From a checkpoint of a small masked image model.
Model: encoder arch vit, encoder norm layernorm, encoder activation swiglu, encoder patch size [4, 4], encoder width 192, decoder width 128, decoder layers 6.
Rows from block 2 of the decoder, named by matrix and row number. Rows with one number belong to one neuron. Each number is 500 + 25 x the weight over its row's rms, rounded and kept within 0 to 999. All counts start at 0. Numbers have three digits each. After the name is the row's rms in percent of the matrix's.
# gate: MLP gate (decoder.2.mlp.gate.weight, 384x128), inputs 64-127
# fc1: MLP up (decoder.2.mlp.fc1.weight, 384x128), inputs 64-127
# fc2: MLP down (decoder.2.mlp.fc2.weight, 128x384, transposed), outputs 64-127
gate.15 100:517462499506485513514510516512507560516479513517436488506500484470498500514472524491478511478492546509529479518483485507473468484496495453468515479504495506461478473489510528472510485471507473
fc1.15 092:504496477519527535491494509465542539499504523538545448486524476484466543511506506508463527538545515482509474477520526524509531483534481498544456505514543481516476524476462480512482501480453511
fc2.15 092:490516479529474474523446471486504494491488511538524529477488466514435534488496482538521535499491492512494472457491476479445481474519498508567506515489540495503516498499459473504457531531448473
gate.16 090:534482510516494500522467510525476561523509481497488521500525518425454475485479508506487525476515508482538489482493494516513496494491507483487445461526481486506486454502477511484499490484476494
fc1.16 079:469505531511533467519491502488518470504490462542542479463501539541498452495539520513481474518488505511454499440533503481544470488525480535535513473528468501472494515529512520510496450523515508
fc2.16 071:515449513536514478541472525462508456494509526525502463501507439467535531497486481489457487455487483467521479525510527483474482535516476486512550479482500471483481471516442491474502485502519488
gate.17 101:532480547516501483476491518511472555535492482489468483525493469445458467475496492502451513498506519471528504515477503524479510490524499449519470514480500479485463488484478512483491527506493504
fc1.17 087:442467479480481503492513543491507503493487485537510494533477481501495514493447502517471528548457490472504499483462511553523464519495471505506491478493493490507498518508470463490481500476528535
fc2.17 081:509465483497457497498502479545554497486498511512490539506529525527478515512533519452487525508500458467506502438520479482481485463485492489518470488498495492519533551495463489497487473485508490
gate.18 099:504501545520497494497486499540471529550501474510495497523503519445487465470481512503468477510520499510518462506502457500461494478555508449512467476469496477484452492502472499492494525505460510
fc1.18 091:485476500523519485492528510525536519553508483458503458485475517502478506502458504470518531472513537481536498525506461517515517540489466471508506509470505490471475489452485453529515509524494507
fc2.18 111:493511474540501474485491510491532505498501508504541478505535518536507468459524507533509476482469458523528546501526485482494493519482484492530486533496480528501547510498498554513470480555532491
gate.19 104:486476540509476517486499527512509541509501478513489513501503462467469470500478501457466521480490500471521497518471483538472482493511494444502485464517508473473492490472492496491505525469502458
fc1.19 086:538498498513495504497506467525485549469470538516530457532534516495496533494460465493513490476499469538459524515497560538518504501520511506507463479529493514517534494519500462503505470499491514
fc2.19 080:498537474528521470502509505470525497512478526524485488494476486519492485493537477540498535530496486530503504468508478524494493492484462467565538475516475444496538527500458489492461507514490475
gate.20 087:491470557542497492505485490500468554519502506502482502495518478439491474510510508501480514508515499468535499532483475547500486484551494447514471477497496480511470483482455521494484488462482495
fc1.20 085:471505481534514493505476520498519531546493543459481501528522520476491517504458503487547502482508474474499456523494520516522497493485500461481452482473495506493518498518465493475491533477532506
fc2.20 083:478515508458488502440537538479485484472523491502539509469526505549510493493503456499488490528444487496473498463499511478457524527514490548501453506476516532469496493484479453496502516497486505
gate.21 091:514496498535496503538476545504503544538496488511486496520513513476504488499491506472478518483518528496520512497508479558507493491526481475493502482489495458502489476467451488513505518498497485
fc1.21 082:443483480508492487486533539549520546511487498500522453504467526465524541546498531510465491536509542513518521507475489548478491495512478512517482509526510474502493469503516457478480521515468521
fc2.21 087:493458516518533521503468484478495493515494527504524468513504519482501461474534471522491453480484439486485567508498517508538492501496484460559515526474511475480552524519474535483511493495520516
gate.22 093:534489501552473503504479542494488536537499514529476500516536491446499474480502523470457488462527516468518515490501458528499520505512501482514489491511510474503505509471491491474479488465483473
fc1.22 073:491551482526509506471461470520504497505538466518506488515482494464493475524465503500488514492522493502494461560519520495513483517501496515510509531446525523487499500496506490520481534473530493
fc2.22 081:460541505480492524500473513484501475478509502452508498429456456508502559508475467491475525508498477515516493491530525443476525463515491481490477480481466504517457508480506513495522501465491518
gate.23 092:512454518538480519514469513522500570516514464537464503484531508474452454484499504470506503494503532521508492513509487529512500503508519490503466486536522491501486491502450498476512529498499499
fc1.23 080:537475472431523517465499520531496481505520517536491534464518549493493485509518519496546517515472520522510488543494483511528490489518486495510528527456460465541551519472514489476468502542512482
fc2.23 080:476481508482514512529517529507519513484522470519506532478537506506509518508518472513504482509543537491512497539509457475516490483497460472468507480496541474493464434501481504511497442460524459
gate.24 110:517491536489495495491515535526479518526468526501456500510482493463492459499493495474475499484481512483515506523484476518491477502510515454477504475514471481494477463469456506481517478475512485
fc1.24 115:495516493500510477503456506448530535499492472499496497492517503485453536481497517521498515491530463487475500478522505521515494517487503508548464456561530456503494498465486500506497541532451474
fc2.24 109:482546484502508498502498453512503500537520493492526516465518479536476575476532488491493535497502448521492515478458483487511497483479521497555492505499490490481522516542523539514473526505509467
gate.25 105:494498517499477522489518509511495553526477479479477525519523480448509458488480522470469501494515535468505501520508469547491479506496487473509478482493484476474456481501458502492532510446505497
fc1.25 103:497487534476509527467512483516474469465460511501472558483494487505503503510482507499497469486460506481484456507483490485485500480505521489506572524491475541488510534508532509509557494478499480
fc2.25 092:519504508541470525476472538505487505487467479519520434509483527440509431533472500495488485502481545448524489524495538542492516524493489488466469482510505487504501470455551516501513505472495498
gate.26 140:504524503523469484544511487497510497521515508455490534495473493513490504488539464458525525542534494494498487462447512509497470476468462495456486506492456529500512484553519527447505484510479516
fc1.26 145:512529476498464505551532464500498475493533468501467515500506510521518531429545470494517530517516533551504508491457504484538492477469489523469508523495477505495548491533520511456500484529523506
fc2.26 213:468505489538544508502513480498515468532497509559517477574511490506482482500531507520514468492458474527536564512494488486536500514516499452569510498482488468498511492501474570482511511508534471
gate.27 100:506452502508504529488467524497514533537490501514497487520501519458462480470470526480484498487495485488530506503514505536484514523529475460469486495498519438489494500467461510507498492482469467
fc1.27 080:478523476482539500520522492528453524481511497453544536538485471488476514498509532529527493479506527517520520514545450480519458439520507463531465484484521496492538496513481518472488481538477484
fc2.27 076:535496509481496497539486520516491490456520490493507547523470537510491487494504492456499445495483498499470500536492479510455524476494508459494471496461512461493461455462515500481479501547466484
gate.28 170:517525512477491506546493490536528491519526495505456519504499513501488504486495505524486560506517560547522515505518476492504476454493521485523530508494507520471526464507508549479473491510535475
fc1.28 262:513467528539515508506495531509480534507450515495485471531525471468495490516478504465491501490514484450507504530501487524496518495541471468488489504506494465482453510496476476532541520460474497
fc2.28 247:507540486460471526512487529506493525494481486443437550454505487538499517531469508489502539514510522499510463486514517470464514454512492538443510503475502520566456515502523501516452508522508526
gate.29 103:518493541530478497496490539481493548536510487500458493507508495459483482479480508495464501472539527478523506507513493548483507500505481449476467497524486450481485484498477502491479498479502478
fc1.29 075:535500487505460497504504472464528534491520517502474541469483510472464512458512490536503492512537516534509504495515506473437529493471519499496443521484496486483461482459548489532514529514529444
fc2.29 070:494516509513477491462510504501513545506492518464532479488487518547467510489494561497468488532504479524496501473481472462516533508527505525481474516490490484489470512460515476470540528506498485
gate.30 088:482500502515517512494477519485518530488488474464457520466524460488497501487473545488502552483508477467501477515509488525503501508503484495491494493486508522514476475462495490470507502500521456
fc1.30 095:534495497527544464527446488506495491485485472493487500502502508459508534462519500497486458563481529484492530479466482533532506491524523475511435522518514505519481517472501522486491525469507512
fc2.30 093:494520465486489505496521432520506511504482482463515518460455480502457573489543492530545505558482488542460469469521514486498527459501478488495473501467487506456464531495485502475514433473488485
gate.31 093:496453495541500523490486529522517540516488486514467491494517488471501444523482495492471491454508500494499483510502477551513476513540508472483479470521491475481485503480493522487503491502478482
fc1.31 086:522527487493457512514490488496508462491501478526497494423485513489527477461529488477524517506482508484445456494508512485511509501495484535503526484534495547532582487483517558514488458535487465
fc2.31 081:515461540545503481523481504489530503457477483480474499496477482465546466508465493465526539458484496496474533530468475533516462504482467471501477527490512481521489456458459498500510511517515519
gate.32 082:530479517518494463476440488505507544509527482521494514483532501469468491463506521501461539473512509500524497516521482544484500499504501463468479527485492494491464501458513486480501512490493490
fc1.32 076:534533513511473478530492501505530516495487529493491523457512465491519477541493524494513527487503427461524460462497510480502506486474501503535483476524524514524557484530505470469490539510515453
fc2.32 082:493482513526497476481510491472501498490497508512546568484526501537538540549449492465517510466490493490521486456523490531494473496540486489497536489521531510531469492464491482532452537536489492
gate.33 128:486502520505496521481495489468538473494505523491512519477491485477511467490485547518514483422504498516477528458477517516473503483477510455481518477487533502491538538504496491522523484477524492
fc1.33 162:489500527508523457513505519511496522528490468485476496480481473488501512505528475465517502556507459459505469537530494484502518512540487527490434539491475489490498471514531508500472541502465481
fc2.33 148:482505469489497488492503503534454487483483488436531499476481512537509541494512491501461491532520500497496499490521508488493502509501511563463475524514502511545463508471501467504501499487503507
gate.34 092:498465507495492483478473530509515544529485484533490515513532510426470468505457504469495522495503477517521511486528466518493503495497512460496465504498481468505465483471486477492487510490499455
fc1.34 079:550495504484461453489500491464524460525488517542473510448476482546499512521472465531540522512495482482500467471508500475519502488493511520512529494499503533556528481471528459499537525523530503
fc2.34 075:501477518523529542467452495522504491461469448527523501438503540519524512491447513479502522510496482483480534546525437487499498487484498511462522460516470481541548486488541526502470493506508499
gate.35 101:525484535482523470486515553532489535520477490460478487510502483456510498528506484480495524493519501502543527523475483523504486507501491486522475492521499476493468464508487485470510517452476517
fc1.35 113:465481549517495500487515521544482493495490491459520471496494481519519461549483528503510520518474521473488486490502501554450521506508491499472525494514485537494506532520463477518532501485493503
fc2.35 114:513430505525493494468495550504528459507526491517503454559517497447500478532480488490470520470487513487495548490476526532534469509464502501474529506538511497488527507489477492510518491500560522
gate.36 110:499500528527502493506480540514469561559474491498487503519539501485473458511475497499460528471527524477535465475507468532480516488545516460524483494527524480482469476499475507523482521514481515
fc1.36 113:490498505529479504483482464510486508449519516487488517480454496540542496488527537498523475510498453505472491548512548512490505481496505483487492508475485566478502501515493521549528477470507503
fc2.36 107:485522506491489496519531524510517529490495540431468517512443442523529492487455504452476527441506516466504439515510482534469487465495496521441501530506482537532486484520528482505508513487485497
gate.37 101:498509539546507472493491503508490536512473490497496496536531506469476443501521507482447511496545498501474483469507497523489466481573496481530485480498498482515524490477486498526497479501479510
fc1.37 110:488499548519460515475522498473477475468510480511528515471506483532488493485537489531471505516493476513507478525501491472469517488536513535539492477500497511473534510501518568532463483495500497
fc2.37 104:509536532475467494511496500530500524510464508450472514470482481516521497503462512508468567474540559502529475544497512519454469470501479470447495522528490479496428510507520463480531516459498522
gate.38 100:501496533550468491474466498510489530530485490554513496535494479484509464471509510473428477494525496466508514512522509507482458483535498479540472482538516496487505464497498507516501469477508513
fc1.38 102:470462453492519475503507518487518508500528505471498479513517475475482525525508483486555502470513483477538521498515484485498523561459497487481469500527518466470463487461482463447474509468486462
fc2.38 093:487481475504529491483493506486491526540515494578488499498538502506492530508491534509508499528465452554492544482495486491479476538480486515519502539510496504515557517501489514501457466524493479
gate.39 100:500485530525466513488483535521501556549487504503452483509501505463505486481483508512463524488507503465526510495519472534491511498520485445505474490501515494514499491489455516512498511465512469
fc1.39 082:558490476491464507513432485441506505481514451493493532526484478524514498462545457501453525501534553487507493504512522490532505454513533524493505492509536459492535482488509528513514481474485505
fc2.39 078:511476534541516541525517484477536465540490505510462511477494494487447475494482518486507540471497519491547459519499491488496557531495494477488531513470517491516483490524497480526490511472501494
gate.40 099:541480528535483516469511504537464512520480484545485511530509512430472453493497487504470515499517508486508495504482476520455469503556495455515493496489486493472497492522494504508499499465458522
fc1.40 103:522533534510491489459554462539448496480505510493496533494500488523496479503521482533471485511517504493464498481489536507468482494548483513489548506484493539512498516498525561544501467519530514
fc2.40 094:519518495527474515536471499502491506485491485461491529508514503468497454487458478500498481508529505513517490554478498527483469511502463496445526516536490495515501495488544510534523533507499527
gate.41 171:548514512491496464559512509555541516496496501472459499503490516495508519486503483486507549535506532486527501525468472516533464470484481486515543538528475523461510448509529493448500475491530531
fc1.41 226:508469540529529537512489534484477524515466510520465490516524481462473490516461536470478523460499501483508510477512460526461515505531507476490488488500518467460478502470473499543506537478488485
fc2.41 233:497554503457446532493510523523511526476484506478439555453470491544522491513482501485506521497510510494510457476498520473451521448520509522433529465485522539533451516506538508528488503508502528
gate.42 099:511465514525510504484498552504501535538501485489488490530529504456505489494470533494476494476491501477527524500519466553500507525534506447500457476510487492509493500462458503478479503472476474
fc1.42 087:462508476531471514489482526519510523517540535529504530544519486473503559480510482501506538482486481515500513501519491488503507455494513503503470488453496455502492486493537521496513516492539470
fc2.42 091:427514460471483505500516520523486472477502491474508530435474510574534504495456509474493484528503497495523476510499519465453511489518468504512461509448504508534472510463527517480484504498490507
gate.43 109:514451516487493488505514555515507525506505511515458509525489503472523479478479506488501505491511505470503497513514456498488470505523488477469490496486501488460465489488484498479519493446518494
fc1.43 119:487509481500517496484474468476513522523498465539529494510544497478466504474501493512462513513538492511506529469526524497547516530530496504508436425541514430514516488480474473475468513526458503
fc2.43 110:478550515536505466516474465465513496528501466503510501464486493509480518502525509505513523504530476529490493460498466469505526461495515498494494498483511462496529492501480503523437531499464492
gate.45 095:506446536530468476479493523528460534478468480505470484493501524449503485492510497481451475524504492474512521490493478528491467507518474468499493497486469483509492491487484511534507492488491530
fc1.45 116:497488467475526516513491544471499530540487530488499459491534489480478507497477532490513532482531518481522461457511506513497532522503495481476445486523515468514464521483474488458514547513509464
fc2.45 103:492461478472532474487531524479505504529500486524540496489530497560462502510508508493482460509484448513465477463493511526507485489459484513528462514522484510498515493519449478482461537520467488
gate.47 112:502467521501515507520474512526486572526476481508498494521541512471441467495496517503474471513524532493518503519507498557502486497536505444510461473476510489503473481463467502506502496504475479
fc1.47 089:522513480489488464483519542495460531467498497546520503518521494463462511519537502480497455527502505478519480469496460465483488467501513458487501547486503495470539538473471520489479494544456496
fc2.47 102:509466481512457580509520494513500526486478526515481501472513479502522497540513530498533504485530487546497433470492526478464486454534473493473466486475480464527461508515466472519487507497461500